A small audio embedding model, trained from scratch.
Model: 4.43M parameters, log mel input, norm groupnorm, activation silu, depths [4, 4, 4, 4], widths [160, 240, 352, 528].
Training: soap at rate 0.0018, 7700 steps, batches of 128.
Data: trained on single notes of 20 synthesised instruments, 78125 training examples, 12.6 epochs.
Rows from block 6, named by matrix and row number. Rows with one number belong to one channel. Each number is 128 + 24 x the weight over its row's rms, rounded and kept within 0 to 255. All counts start at 0. Numbers have three digits each. After the name is the row's rms in percent of the matrix's.
# convs1: first pointwise conv (model.blocks.6.convs.1.weight, 240x240x1x1), inputs 0-79
# convs3: second pointwise conv (model.blocks.6.convs.3.weight, 240x240x1x1, transposed), outputs 0-79
convs1.119 095:155111134113166132144178129098102135128152136119180147100098151132108157117098112158117102147113107137098135104125109098116156130124124128131131111143166090133137173123131109118084127138140117106130159111118138135099113180101140129149129051
convs1.120 102:076100134145147162146127141132154114141101132090142099131135105147095138154133139093104122102101116141117147106152147081125093127145110121127156122097121156140128137138114117156149096081148147133156117137101146135067085119130127124112169164
convs1.121 105:188130155137124159137109076149128178117138067140096141132109112144136141126113129142098117116124133132104151171146136083125161148133105097110136156127143151113120140185127150107129156083137137166157102144159095134119130108130124122119148136
convs1.122 096:139159108108136183119110153109091114149153150145131129120124145134160144143074149128115118112124093138118134135173117150155125077145170119122162136148134149115106127122154138121105110149060068130127129163112086129124132119136103146112127098
convs1.123 082:100114084104121114164118120118120151167118150159128125138159139146148170115100168136094142148144117137117137126121105117146163120110095140145146111149060129125124122130125130117174094136138117119145119144159166154146199096090124129122146160
convs1.124 094:067096139168150083096112157117122139137153119169096076101127156115131151115096141126110117111148079117128096153105126099086137141103111167188114133092119127142122155135124141126089136121106122187173093105132158118134175150125155137110161107
convs1.125 099:078138135102121075143119168111152118124126124170115126110123120139145132117089101139111095122122061132138153170123154127177121108139121101127143149154108126079112134140105132157088117111082116143122135141110156129123201119168079122125141140
convs1.126 096:137125097098094108104126131096145145131094070128148145133110118135102138171129141126109144141131140137121115156149131112108127125122176125173158135129106150120103103151138141130152123125088122108125116132128114092107115102139104140140139141
convs1.127 095:174113125114133119176101074113105151136134124107115170164123139129124112110109166136123161143112120161056110135128136102142177145129148110119130148118113077126118129111132166140145119146118128097103172160117134139146111136125135091134151127
convs1.128 122:152120105109134110104107116142130177123146128149092119143135084145130167139098158124147106090133148147149110142131112123129154153167103140108118128181147176156115110145111090050146146129131128111105118150124109083149168138095124136119103160
convs1.129 085:098140119131131111163150131093106117087108104152088141154141136150107139130110137143138140112132154118114092116100142105124185103138139128112136160131139130112135154155132095183174136097106131131133176110104133159079104138151139081155152109
convs1.130 113:106119116132139117126161123122149160166148136129130145156134083126109130183178163136116110070112117127160102131110150115135157109114122116085125162133139125112160118148068121113124095144148064156101144143178088123114130121155107143143146158
convs1.131 084:175123117130136135126107092104143113190141143156131124147145148148130184141113138113115118114152136125116141112113107115134142127145131140058124121143111127115138139171113135110079101145116118112137169118133131145057114097137086137158109192
convs1.132 112:106101107126102117091119124155124115108123134120146129140116105153139092099111123103107144203117138106123138118078138104177119154130186121119151124198115160119088167158137148132141142131111117118131172120127135123123137092096155142149118087
convs1.133 108:146179142163112109133133102151125097125135115129123128135120133116155108131134173130153135128102125152132118125087100142131163117119087123081129134151146135162112115098137093128135166137179059094129113126133121117134123137100168139136139116
convs1.134 081:151133121154131115121119091143117128162144111160140125114112119062121134107166135109160113200129115106149123122132129139093106109157133121143126109145154133105084129117105125128108124121160128124120124155156112110174102163118097054130152152
convs1.135 102:122186113124092112101143153082113141160112118158154144123136138104103139112143108137103167144151150138080165126159115162121106144142119106210117138093133109103185095163128112109137099116149175116124114150102142168110123184124149175139115145
convs1.136 087:088120115177159058152095154083122089115126145138140157137121147146153100139162108162188108140133141112137161110105109156131101119081129142177135183131140141112163143143133106086088136098114120184129146124153125140172086153127079116106111151
convs1.137 091:156161116146130084118127090109109097123131107125168141126145122120123136113091118095132212180128156107132076143096104115158161123133159142128162163138130146125149123099190157104099154151129113117177156132125140130153118115145122131130113129
convs1.138 112:140144122106158104121117150126111134163111136142163132129149133145116093099183119117126155148127113111128108131116116128085071136107116105117125162128139134111099124102133118117114105157113134116153071088149118116146161122126107138120150113
convs1.139 110:088123141111100112138126136107137139143118142156116176103155115134171168103128137179150102151137076135124129121124118120129157118123177134144133112140135115103149106137095138145107127144104107135120088099067118152134118112120087154101142131
convs1.140 105:145141164099133106110047126123099119129121091094110166172126153147125103141083158111115176157109179142088137117109131085137092155126138110144123102127147145133119132112114112142124099115096157115108144157161105114140162112095122106159083144
convs1.141 115:164105141131112129151110125117126150144118149147142161153155117114112122140094167111122087115122126109079133113099141105134163110144189137085140119139160153161112173118129142157137102148137071120111119133127075098134106122149096149102115106
convs1.142 107:159123068124148117141125108077123139134132091120135135084106118165118104083131098139101123173131117100135150167094142196178139129108126125161147146154153124114130181116196109166116133119134102106115140121154110127136094126143152107129149144
convs1.143 091:120133137087178139128157126115126129161113122078154155129140083128115164125097153103103166108154111138122151076113173067134139100129111106115127143145134134155120136120111099107155127123135094123157079165119097118123106119142169135164110135
convs1.144 089:128096159152143123158150108089117121109133096118118082186128124127123160121112165113133098157138132144167133111107128120182137150084132133073164124131112146177172139099115113141111094109145126126107138137123112134111180113137112103135083141
convs1.145 103:081151106098167097109103126111158076177078147142054119154117148131143156125090132134129158147130108154145118112082115119066200127124080134103108122165089143135126083141166141113094137146130091164117157177150117127097165134100121144106156107
convs1.146 081:143154112140103104162089093151173153104149120120119131131128114131094138139127154108122107114120110137078131137129135122116131144113116154143123129104134155133103171064111122125094101116152115147129099119115136134113113104185166126106109152
convs1.147 084:138149140139114113087137140142136132130127114141117140174129129119152114182111114137139123110126124142116134140129095120136144132178094102128157118105092113090116083129130134099107112106156158133118146139129152131172097155056160120120158098
convs1.148 118:122118119124143154118126154121089098112157184112060135155154138098166159128123112168182100150124131083123140131132142106136118138167091163114112132147130161159125178130113095122127140137108103116128113119173108118116153149156062169106134153
convs1.149 094:108116134078084109107124146098162139133133144121146130108102112172147119141130128123148170113121123133093122122154125098140133118136097141139197132116090114143185132136142187127148105140076169100111165141117096145158153102187149153133167120
convs1.150 097:088116105123162106148157124120152147162120159142093085107118079168106148115124110131092145169142113133126197076140150092150103110145118102166149138144151122121122151129171146138120112119114128165098155129137102129140120083119140115082140139
convs1.151 116:137125154145103114154136088084112113139113116131095083087129121117141141127114060147106115142118101149108119137143128155151162115167144082103135133130149137133161110129135105074104129104144126090127128162109080146170099122150131148157161123
convs1.152 112:166084107127158135134118141099129138156118150111141147131113111110123185156138089130119111102150138094130118157143169134096119132112116143085139096129100134159126080117118151082130166128150139164136156156177096129182152146142149136103131125
convs1.153 103:138148136111107127118147156123054141136131125125163138138118122128129127107120117102139126160134109111192098127123113111125105124123124170097090088124141114108110123169112131113098098175090139128152135152124162095098154196160135112150133123
convs1.154 087:143160124166092104075105130121076114132090114094121143109121143165174146138115131123099150135110146152171142130154146094144154127158195119130149175165119139113107117107147100063104161146158102145129130148149105127162140151087169127160149082
convs1.155 087:122115145136125122163170111113114110150113129169146139128159121100165119138082100149126133120128109129119144147136155129127068080127103111152125112095155142123107116100091076108115081077105117138141136120127118141122161113093125132126134113
convs1.156 113:148133111126158072142159150163137106114138136164123100156122150136145136105148121105078106120139148139102102135120137138108110127080108117121087095134099131216107110106132156139108108102141143111115138142184117139144119115151178156144132150
convs1.157 103:136126089125181151109132135155138149130101126111095107121106129158120133126096106124117145115154139078128088132102115139149094100190205119131120123129158131155124104152111117098197118119102137083142157146174122126126136107181148169119103132
convs1.158 072:127141133130167133129159172180143132106115118155152120115151150125118060112130126095135130084117137139102128141144151142140129132117164137134142159144154139078121159165131137090089116136131168142116133088132169118095140122129122111094080099
convs1.159 100:121117138137154127083119131110140131100130108155129131079128128121092145132121122112128143148131144094119079145098141118101116145160116149119138132141112137094133134120153109093138124113126146108159138117154130159135119081140164099167118148
convs1.160 101:128118110159156078128158123132124157178178132152144112099132134120113102147123130141123152159092124131117104127110154090145048150116147118098127143127106091127173163137153165136145142100115141160153137112110110110115159137016089140133121170
convs1.161 102:131103103101102170158131111093080124111153145126118146115144106140157158112153171153094119097142140111148101140144149111087138131140156127083124176090158141095099169129149125180086098147160148148159124097092104124129102090172150153129093114
convs1.162 090:162148161116098115121088131087153141168147121135171131121121104084057143127120147107154136117131138122132116129147133115092122098147176129119137114088143138065142123122150148128100099133142136160114198142151130122099143149161076141145179111
convs1.163 120:139147120121141083091125127128085174137118119131156134160132107106143119100122107115203131167149050093152152139125135141154139135152114090137093125121115138104113094122111126108158134127148130103123181135140121106164125127154122127167138161
convs1.164 096:152127139184126141108153169150119105127096114091142155084129099191117139181117150167074174114111139141068157142099122122129149131139156099113142149085129133116151164179107100132120142157124120161134173156153132120106102141128089141124097072
convs1.165 081:109129116074121113068138127091128110165109132106103093121111148119119156119161123114142090142130067122140109137113136126176148107146099130130125126166117140140107106136143110129128150128151114121161121141152145137105112156137127140131136143
convs1.166 108:092152131152150114145110070123116155103131116148088120121128133108123120129129136111120113114132134143125135119120098100126106096117134115102132140103117133179129073127107138133129082108098147112146140139136194114125136116124169150137133090
convs1.167 129:151169145105171116148121154131143134138128090107124147098142132133124194137183085118078144109133091119161147111107140115101175123136091109099128113096091119092133145111107108163170100137102131151131149119131113116140157124110116135113155128
convs1.168 112:120114163081155118101125118091141086134113118154144109131102123131164156149141146149132097108141144194094180131084150103088165142073116087154118075093116160134177135100162125118142120134117148194147121137142176118090144131157165142114123109
convs1.169 103:151119092160111096110106116144175140064121150153150134123119143095112147145095137128100094122128136136104161145128105138147124136146135113165119102132087173154126099141145106145116161109153131180158161144143128130083130138137113102146123131
convs1.170 098:108135142158089130154089110172101094156150129128132174131143157124113100124140125126177134084100148128090108141140138136154100136128123138176135120130112101150151126104151157118166122134129094149148112136134184105198096115130146153112145148
convs1.171 088:109136149143119083130085119088122125112127156151125122143121140133130114084119158141129158077137106131100156117109125117152185102141102130119129152083121090105125123089126224138112106068089106086182141129120099144136119098094145125145163170
convs1.172 080:103155127151169139153162154106100147152118100154144196139126123161124096116133183140121133141127112100135122095113150116126096129144148173097117184138127146101121102174097173144100154142092129118149132134141093086188063124129146119165116087
convs1.173 093:125134097123080166133144133174117105125157101132138106094120127133102132123105110169106091049123132119097124172135114091110144131110135081146149140125112140129114090146144119108153140081099130149144146123130138142159126176137094104147178175
convs1.174 101:118111100147138149121112117121085133147148123185113088132131138115127151135117095126104134106121138124155120098150136103118144099109149119099147109132165121122121100152111088138179163152133137131089128099095161123120126153123156175133106138
convs1.175 112:146149128145079131151114099129100142119144134153125137112123100167131129136112145131065137141094101137079080112121113078082111124113086182124124154136115097126185155120161122157148139143161104150140088142107144117157125175137113146132147095
convs1.176 101:108145142142136128158118089095117125103145094139156130128119130141146144116125108105099126130128134094151166151142136083099158149125134164113129131174171132109145091149112113098117122113178184048120131170097113145123120106141130119165080082
convs1.177 093:140136085101100122107115116121130112182125115150152188122123116137147150139150120117112135185103151095106124114122135103136158123125136130125148155117123147101119101112065181148100101118137109092155110148143131142119113145166141146104144125
convs1.178 081:105119178108082086134116121139147122151140118108114145108142115146159155117146101135129166093120112109165158158128136119170131150129114108120115155149115148079098125134104094082109132157083120127157151147123117128185146129112087124151142089
convs1.179 094:095146097133125120107127185097081119144140134129109137122150130113120080112141157147124139128114121115112141125106119132126106099159131160144148129138108148094138134135114157108160127101156089146112108098124164142165136095097080096126142120
convs1.180 094:146130129111088096106118152098148133130132121132139126139129123145111155111060104096108117135120095101129144110098127106150146129159186171119162174177103100163093130145116138109108148156119122111113173119090139126155138114123134130135116103
convs1.181 115:165128107138082112109129137168112134138138140129142122144108121145124168153125135116113176152146109119130167126085089118096121102143113130116105128124111154130144163125108105157159159122159130132136178118124157162133117106165121122167097155
convs1.182 098:115113138114114094118187179145117112095107115137145156147140147103149134128134136129111102114122099121099168118110121113124159135091128113063109152147183140157126130107097144120102131083108116150093094134101146112115140116128112120125163138
convs1.183 088:136076126137124197146139108102142113159100136142152147141130179146112138124129132142134127141147167129143120145094112143113121160117080127112141123124177151108103089107103141135107094141133150170131115127126133102089158135127137174135127134
convs1.184 111:132134138130113125165107190125134133118141121132126126106121105131100132096120142142122147140128095113073157129139116083139109145115148103123130116129110126109098173106090125094165134123127121114090141133122128120109097113131145122146054159
convs1.185 116:160132109095135110132096120086150092162109131117178160159116148098120164166159140107108132099123135135127152139091152117135134119143158152144122138125137128088170142137128153166102166155130145104112133138120144130118131142137148146118140164
convs1.186 095:100125112141152066129138120132183118129111154149172133112137151119122137105120100122099100138134091150117153120112104140171083122119111075104115101177142164080112173096158115097103163136116153157134113159135158135132124146119125123141126116
convs1.187 088:144125162119150121159128125156124115123098138158158163166111121107154098137108095131113121122150152141144121147131073098129129108140140129141102191103104088155113125108104128112088141094159130149130130127134149127110104109101113155141138100
convs1.188 103:141149132122112151123101132115145106163162125135122154137135121079169127113127135139135056137150125111162128143140092077143146082121100146144153122083116148147148110127162133129154192146105154145128132112109111113104161136123093139138121165
convs1.189 093:155079117141077134123109130076095129150126113120104122131130112120094125145150100121149116179106122155107165118123096147141136147148142130105148143120146145117103141102147085128124141102141137133137096113130109130087106128151133114113121068
convs1.190 096:149137110122147093115085092104111143098131115118145116082125103130127133130127139128162143144112112146140115093131109106166114131120124172142174143146216100131097128164163123110140097117152134105128146138143105125070157133154139114131145080
convs1.191 104:109121148133105111136118139074127120079117127140108162136121135122112129154125166165140135136127116168101147161120107120142177144142110130098133147111139147149160137134120098155138158109098120092133151133117093132137145098105130125103140101
convs1.192 100:129080092151144146142097107155144138134108131126101116122109143100114142124141093126111125138136090125130101142128174146147144128092178130119136095121120151112095131144134143110109111098145119127123122150103131125157109132117120156127122152
convs1.193 084:150104098128116090168112156124113141126148165117131101098124130126135154151115086121119140112118135148122116116144145101117151164076077135144143116090068161125124124130130137103148161103123112149128126144096146121107090165148118162154143111
convs1.194 115:137169140139161111126123154139127120111100134107133164100126079112135076131178104128178149130137105141142102113122139116134112130110132121132115134121121135106109121127142086092152145099128168136126125157096165130125116114125130154111128110
convs1.195 120:157156132151117131125098107133147127112146128142147110104119150122082161172083113114104132124143106119114139156136124101126111148110066107097107159134097140150120140118146131119133099120114222116132134122114087167149148094142109120118110139
convs1.196 105:143086110088153149122142133158125104112107126101147092107120140113144155135103142142130130183144122101116128126122107063099144151111140144167151150147176134091148130128103160123123171146144152148119121151127129136115123047155119117133148107
convs1.197 095:113145123125088114119153091122136164136095147165105158124118145108117135145105092146171116145144123113172132108177134127130166150141095151131113125125140140143074089093153055158156109102118102143134111128132180116150136119120129140150141140
convs1.198 102:107126114142204111155131139089137124095160135192129132118137109099161148122135156129190127152112103119125154146165118106177108133131133116109115165159125152137104117115135105111125127113109112113131134128152093143159146115118103124164097112
convs3.119 097:171136134155113108105128150114088134158143159128123162108143156115155136128085120146152172129102098113132072112129149157149094062148089158149132150142153103115111159146141136102116141160121122126122143139115145159161120116114091112126132118
convs3.120 104:110134169131129139161132149078113108139148139120137136149121109165178129143050138122124139126098148162147108100132144156103147121117149150130173158126106106129110110179101121148137113139121125137144136107154077132130109119131111140108166102
convs3.121 113:105134130154143127110148132097129132119128161143133136089185139174100116172134146104172139108114121130105177159141187123139114123116142137108132131196135142100168134135122131148125120137141160105123150132113096117143151102125119152148126123
convs3.122 096:140126113146140176130116118128176102152156110092142139125107139152140082140118116147106112132095174186160139134110157127134126121135128129078180124108126174107162126087157107144148177153134150102161132127105163126124128137144163109092130149
convs3.123 091:072127141171133141112129116129135098135133118186094138108123116111110135157121143138145116133096163134125078143137115177143102131125094127119083128125128139130135109139168131156122107110140116105094137138154158120136124136146106183115160091
convs3.124 101:157136140124137133152140113118138120144126149142139096146107138116150189117118173153137120137161127100138144145126124097138146160111137124168088142137167126106117134112149157144197162136091138135125110068130110137130102138167107123107114078
convs3.125 101:134107152120125113089171131085097086145126115146079133191115122107128123135172109145104082135118135139089164136124072127123155110147162139113131151092138156117100077146097161132130109112154143132118123107122132141119141172152150108135194144
convs3.126 094:133113133124158156141118119161181104168121094105124126137125111129141175127131183128126127100123166128145182132127139105167142129100123166145117134139124141117149111198106145127149090090143119109151145091101152107126132152116120114104132118
convs3.127 103:118073169145140135130120155107108136170138126098150174178127154131145101114105110124118140119103081133140128114135117137118089128125116130103120133085150131126126109124112149178098122137148122098103175117120098144118160148148133097082140103
convs3.128 118:105144158105084128173086142145121137111147134161186109144120135148116101128118078110093163144123123137128125132134097181110101124096139111121124118121093118141138129153130107087150105144163110156134111114123118097115131121116120139125120122
convs3.129 093:146135126128110117145152123166157134143094187151129139138111157136134125140128151145109093161124111098110130133110145132137157084140147152144131147133118145168137145145158125177106110111139131123136107139104107161122136087191124125138101145
convs3.130 106:129148093124127130128088131109117133106115127156132113151112134162099155177094050115154111130092121137100133135154117098105104097099161175099125124103120117108118171136111091123146129129102094121113163150118144139153137135122128099120136145
convs3.131 085:091104108085103154141122117122103105134172155169146119186156132127156127148131121115106093140099155141142105163135126123103144122095138148100134111134116145122112120078141104157121116123124106143118125137133109138109108104138087131126139121
convs3.132 110:140127138126124128142118116107136161116157185141121129156073123136135123139134207086154142106127155160133169137150122149122151089108150123145152075117099129144113138114136141081074116120157143146122129157127153104127125142110133151120142139
convs3.133 109:104125148113139136154105136111144124156129133158154147091157129162100131167136143147140112133140094150139107161121155159114128133116139150133139121141164146137085118141130141138151128156173131120141132171108092126129141138132092151149108097
convs3.134 087:089166091123113178113067121121148134127138127138112169114110146095130125131102116102123127139099129087118085120099104117151123087157119083118109146100131079123117136122134091125138087148129136137099126108095140143133090118132137106149112117
convs3.135 099:130167128115127164116140127147114126078140159131082117148128139140140114130134161154136115142141145134131131146120156106102129118140198154156106124144120136124134077132132133116123143148081101115162153151112159120136121110129099123052130151
convs3.136 087:160097124137136140085123136148137148130117103179149124121118135113143105150134129129082145095108109153079101130100117203121113135154106144108110110151129161118126109123122126107108141127145171107126106114146159154123151160121129113147144136
convs3.137 092:187147130135119138107171105111117137128140119107133124142161131123181097093125128116127116117200127119137099097129106180135113103123132098121113110168126168100123133132132131146162191135150121127116151096154107128134141081115135110112152118
convs3.138 107:172123109144167123094152125105129113148136136109121134169144149134147113103165121116158128131131140126106130137152135129097176196130110143119163151128109111119125110130152137108119119108155107112140131107157138120116100147108156127108107148
convs3.139 105:165153128113096124136108088108165186155118129132154138091145127129144147135139141140124096164113118121161060139165144170145125111136165129146146133120092140158089158091116075140126083122127147132118132119125131137131123154141184165137134106
convs3.140 103:159134111122114109144116132083108125117127091158122121107139141119199096102137098156130068124107157111137154133135130135165091187088153173116145155113103121140150139165171088174122135168181120152116140153134122156119142135128115148109140151
convs3.141 104:167163132121144116211152145115150143166118127147109137181110151136135117127157105115126141073155070106140123146117106174172139141073127171121101131143164143128113160106136145102085142120114127106130166121169104107113118098124154104137114103
convs3.142 113:188090112132174123144192177140145110126117120099140086142122110115092107143108140114103089119109125094134125125125153131110152104156122087123121101142129150133126154144154134154163146112149138118133147113120133114121132099071147097134184108
convs3.143 090:155129146140143124142105097103101164108140121104130113126134114095110169129150083143143121137115141152117117114148133107147075119116127126123126164127126159146097157100127175138108133082137105140140102101143153137140145169117118105107083155
convs3.144 098:151132120111119134142163166174126123123112173101131124137140128133121118157164136107110139148116172130134100186130126124122109181094073162141161138106125111131116108117119113132128124109109154158171075154153114100140116120072120147141109126
convs3.145 103:109115133115141125119070131103103104113118139129126111116119112117114128106084187121140102122163165123134112123129112138141123145113110152130158122113118132178166109120095188129154155150089108139129111170106096094112114109148116113093037115
convs3.146 095:151171108161159121127155113104103127106113110142133114138127132193121105137123136127103091143123161169103080115155128150126130102094107116089118151112137073133091166135115132165164097138166154135170096100117045131122149090145121144135100114
convs3.147 091:099164146132127140170134101182118144147132120096132136168132118151102095131124143108123162110176137136125064133131128148146132107114089168102135116119063106112180119115103129120152122136166114127151106140147132122138123143158098149091115115
convs3.148 112:133098131132164115117106151095135112162131141129128157144130113170141111138148061130102118116136100116126097146151099085114099117159133140129128104134105122104139154128128111138112110122184097122136128135071070109143074141123114170160154129
convs3.149 106:113133132157122148119067126177088120128133155108134098113146113103131132152135088111167093118106111113131111139142117114109188122139070082139099119101096133124147127079117112131135109117127168120131107173129171123121146189089148126132150131
convs3.150 099:138140149130094111203153157162157139190112093126164119144110132181117091116123131128116154135148098157114139160119113117090134108120109143136159124164161130134143137148160127116130120124106143148167184129143128106150107160107071167158188132
convs3.151 124:148106110107141145111154141152147102134115117140078104134119105057138141125120108135104153148168133088122151125117121119139138156145113158132126131151137117134109156145135164074114135092119138172112127111087149149135137098173109127096133140
convs3.152 099:148069108124131140125129106145169139164125064142084181117102141146109152110120126119124132116099153115092145115145116115098149100123136125122151111129149120115171086126117105149108151056134120161158113153129149095143110151100105125125137130
convs3.153 099:199123157109153152131103118131155138158139135143115134079102083153137119121167115109108159121125107129129110153143094136134087090126118147100107113111143112124149122137140143113105138147172120095141129170140122107139145125166155147110126081
convs3.154 091:149159089122123148118161162134151106120101154096131126194107191121141135129089122104119159118096128114133109109145119136084104140148118174133126098141106091111146141108140135125140128134181127088109117158115112116139132130158123098105160087
convs3.155 082:116155111139108144106138142171129092165111169156105211157108103109062061157110099127128157115095123107124159118133115136153103110110126107152160139113091110134124109137153090152129135098082106136120143113140159162163140120107107133095124150
convs3.156 103:129088126121155142113134132110088144115138117160172113107108133107131121112138064128141126138183169114109090141127114115137113171148091092135166113204170096112121122101141056129119111117144096150105105166105123148130126095141165104169124140
convs3.157 101:133136135137159125166110130110100124111124165132136082104133150100153103131108131125156097138143137107143112095132136107163147134157134153116178132117126151122138166119096137167150142115128135160136149165167108111145137086186094088184133136
convs3.158 078:108183105126135137108135078159100147127115084121130161155090112147093134088131121125184138090148101126144119105162110127177164112135114088129084120136139103140112148114107146145147156101104109119140136106132111113112160115143150117145066116
convs3.159 103:147131145147159083135122087110102140129107083141145148123127134173123139095105152132122139133143162107117128128126149118143129128115147123121121151156143139126124172160114092151119105153136113150148137150171129191140151168130133160031167119
convs3.160 102:134084086150110163127133136115110124119139101116103100158113127114101134156090115116106160104148139123140068088126120187114121126137114147141113118081102106163110122127111102154117102100064075128100109146140139143124091133156124074166085162
convs3.161 104:101139162139131140126084128139134149137121159142177163125121106136140107167077090134124146137127124147121128144127108105110100149133154142144126143138111135120099080138123135119193146134114141177139165113117151127123152120128094123142095112
convs3.162 098:103121134108140116156139094086132127200165145116119180128107151148181103113142138138113148109141166129161160128102122116111125153114151098136111135123129097137116103179100136097134115088113150135150116106093114127124126134115090106133167124
convs3.163 115:151145117130134133156145129099158137126114170130118151140149134135067153181124121099135141139136117113100118140123111103099162140101164160100122163100140130142141150093150104118125094120115130128140128106118085150114113102109153172181110101
convs3.164 090:147119104120098145145088132124149106181093140124103154107165142114157128162128106134116124161134102125121077128120105087118162154161138138117106122148150106127144111182125087176136173102132123136132133140140098120116140081125178166122169131
convs3.165 089:154142101126095159158133087184126122102126116166109138153112113114132121131131130122068100111174115129123154144139131127159125118148225090119122121104172116110120090099098098155111099074100131156129139135076126148146120108120126105137147151
convs3.166 107:107061123126148138093146144132119163132146121109101134098115127152100111182145139123125096167137088136124160127122153108141073163120146145146144098124128099119136102170127128150166172092122133110145108144119188123160105112101137123142116127
convs3.167 116:148158111141125133129166142127155110150113107172145136121130134139105115109136168104149127134155140081115131132112097162196173164115081122134098117128137089155117127115166152120082154115137114107159127106099139129117148113120149193115100176
convs3.168 103:175179134125149126113112140122124130163110139109119132167157112145064147123111141133114141136130161109144085129144171141090087125098125103145086117085127128129119126117116123144102133131115094158127101140162134143121164094108127157144101155
convs3.169 099:193126125135112099142159076124154094116136139093134116117142120118101119140153119145137152123137138135129136105108112127095115145117098102127117088104117132111132128069078166107159159142123121174122158100134156144128094116117134143121120152
convs3.170 111:106147183101145138121115164146150132131120147138123102182117145122099103104165117128128140110098164109134161103089138090135136134119129112098117126166146148106148155150110198111159146121155139101120141141124197112132154110110100109111140147
convs3.171 098:101129119115114155122115124160162094130146131181089129099125109110105112122156107149114116141169133150103110164129127164159097142082177134118102135132133103166137146113070140147090151158166093154147106124140148087124131133136127135121169122
convs3.172 091:105114145122153111156163121111100056128114104073124128110121169131152137133140074130143142120175086155161114122122157070102123123129148117118167126184119123117096095154159123110150117104094122133151099148137140122120152107144118137208104138
convs3.173 097:128163118121141140105158118136171111124114142167181152122114108106100131154141182126131123132152091155120134124138114151166115128142130115111123129183072138147105146111135121083133078109171144141131133105133162135112132148113144076150117109
convs3.174 095:151112109125100118171135087146113108160144119136110126143072097127147118096040143115112103133139109187125143120146134130160135138088129078151131133073133166128123078119101106145100131143118151116156132129161114115149135106160106144129149103
convs3.175 113:106134135145172152114083135116127156166107129076133149016120125127118133136133141139104111129130134118121124127144135154156113132114164126147157150138112080135130145151093135104153146137140120138136111124101113109117147143145124149157092125
convs3.176 109:150115123124124124092157137134166111149126066106105110128141169167142147125117103142138182133166089137112163139095159159123127203102161128130099146117098143125127136146109111156084148120133143106142134183132176123129106111106129108107096125
convs3.177 097:131146151141206116136162159141114163167155128111117134148100141137099117119118153134137115118070107100122115168139105136131128104127114128130080151128205147157160101166122130157130102150101146086123136104113129113126131149127111099071132120
convs3.178 086:134103111115122131151160102091101128148139099094133172064120165121023147121105156112131124141126118086123123118097132092161118143132101158122082121113103132168127097149097138086131136117153142162115133132069139165139149147146100141107129122
convs3.179 096:120106131130161118126142151098077152152136117116141146147101100158126103132143110156104110135119140127133156114112127163162148115141104118171167117135100104130132094136125095143099095118109128151142137158148146106145129112080143160091145120
convs3.180 106:144162117128138159162148146107113112098122167140156144162036158141107129147130178120102162140092130115104143126136128112167156123145117164140110152099102108069096123104099125115069157168118123120098112115160123132116113108128116142138116081
convs3.181 104:128101089095114151133111144119152127093141115172105143150165103124109139123140130171120113125099127131134163155166151141144167157136091109162118138091130150138080179158129151111099117146132104128117107153098109119101135146106133112161123104
convs3.182 094:106120115097150121133081156112133176078142144084162128141104128149135096121131137122127127141150126133148165101124143174115122121138188099171137124141132112118132136103132137123148108118118129123110099111119110169105107147164144148097183132
convs3.183 091:150105115123141128127125108142159099127155120144134149148167119146139095145057136123151120146127107106134093135138158112086144116156130153132081125141080108111164124081104183103084179182141139081131149094108121147127108128089080155145127113
convs3.184 113:110099102138093097092134115162105154177122114119170130092121131128138114125130105120100183133119130137127095124105093119118113117108087126099113112151147117113104163174134107146146146148096106141133148124124075121114089170130118106133152125
convs3.185 115:100091139155161109110075103150176131147117123132100142115142112116099142125120129111127142140196106100146156093133096121110115169169117122133138129159142153113111204093111132143080136144101127133157159132104117144132097123151141076104104122
convs3.186 114:072136131130135147163092130104120126100150100103108164077091125132189137138112115133110144155136122102132118140121146190134124124118165115126136131163138104143146096145145118137152119126090145108131108153149151141129067170111166147143154116
convs3.187 096:104126074105148129141115113124137128110148157123103115155164099125142125123135131101116132073176101140128122137114139133098102131120136129136149091082104192125130162122097182158163147121154171118123118135140100136134140145142135099109121131
convs3.188 103:165152151126135145122113109130143112120141142133103134096084128126131126125135074139142139129143136128094164150129113148108134094107128110138103117124110107138115132129138111124130096156107123166107120131133171112124149120109127129159151120
convs3.189 105:109115128123114145070100138137089161152126109104103110102140153105124127159179086124116123163123119103109125102117126140115115153105132116124151083114113151137136115133161100120098118139139124152128120137117157140130190147110120079109127168
convs3.190 095:120095133118142127130145156115133110083136146138177105130135156146079116120101146137130151130119142166123139114133079128150140124165097144103169113105140103118132150128148120106130153103138127097157115143089137139130126144131128181148058118
convs3.191 118:150160111124131111156108087090139154155131139155144146141172125147139154150126134131125136137137169151112106142111148103116137134154189144134127120111119119122128099125152136170150121146190131121146123130110084111146137111160116140144135100
convs3.192 096:097079115113174146173139134119111135104101123132137155149153094137082103153136115086104131137127100120136132123119167155140148113128132130129128105124122107099089169120149106114122161122061170160109151135124152137146135113096147087124099143
convs3.193 087:133115124124131114109127127109149144138122195127108108094163102146133153123128091119124162100114122141120098137120133149142148164135144137129130158100128148120121146108111096140134116125122122108132078099080098151117157122120148105133131119
convs3.194 112:096127097127141131111112126133109161139143159178141187147100140184128144130130097133127159160171075149143162173124097135104075098112134126111175143166130116141130118128120124112129086103150132139119135123101113124134101145131116088125151150
convs3.195 114:131096192131098129127143125162144130156146153130138148098129135113129147154112129143130167120062120144115139121149147109149136113127163151105074135151134116091141127178094148142150136138122141134110179095146130130131122155097123098142168104
convs3.196 109:169173114129116133086085095101119155129130126149111125142133086124123110102121129115122123130099101124117154130129113157136175138115139151130148127124149165123117120149107161148130103124132120184136160106140145114119135084126155125080176137
convs3.197 102:168167168119135110122161082147145155113123153160125130090148168128162135098108126124154148156146109134167140127121137129138107024114163134116165128154144117162115153150125118143154155151106103112126127147107075121140127154142115111117105134
convs3.198 103:145162150152088116109094118095155138128113112118114113101122123117178158101159155129134149126098127135143110132110120104087193130136165102108101100174120116142101147127120117119125103104109112132140112143098135115130087168120082130145122123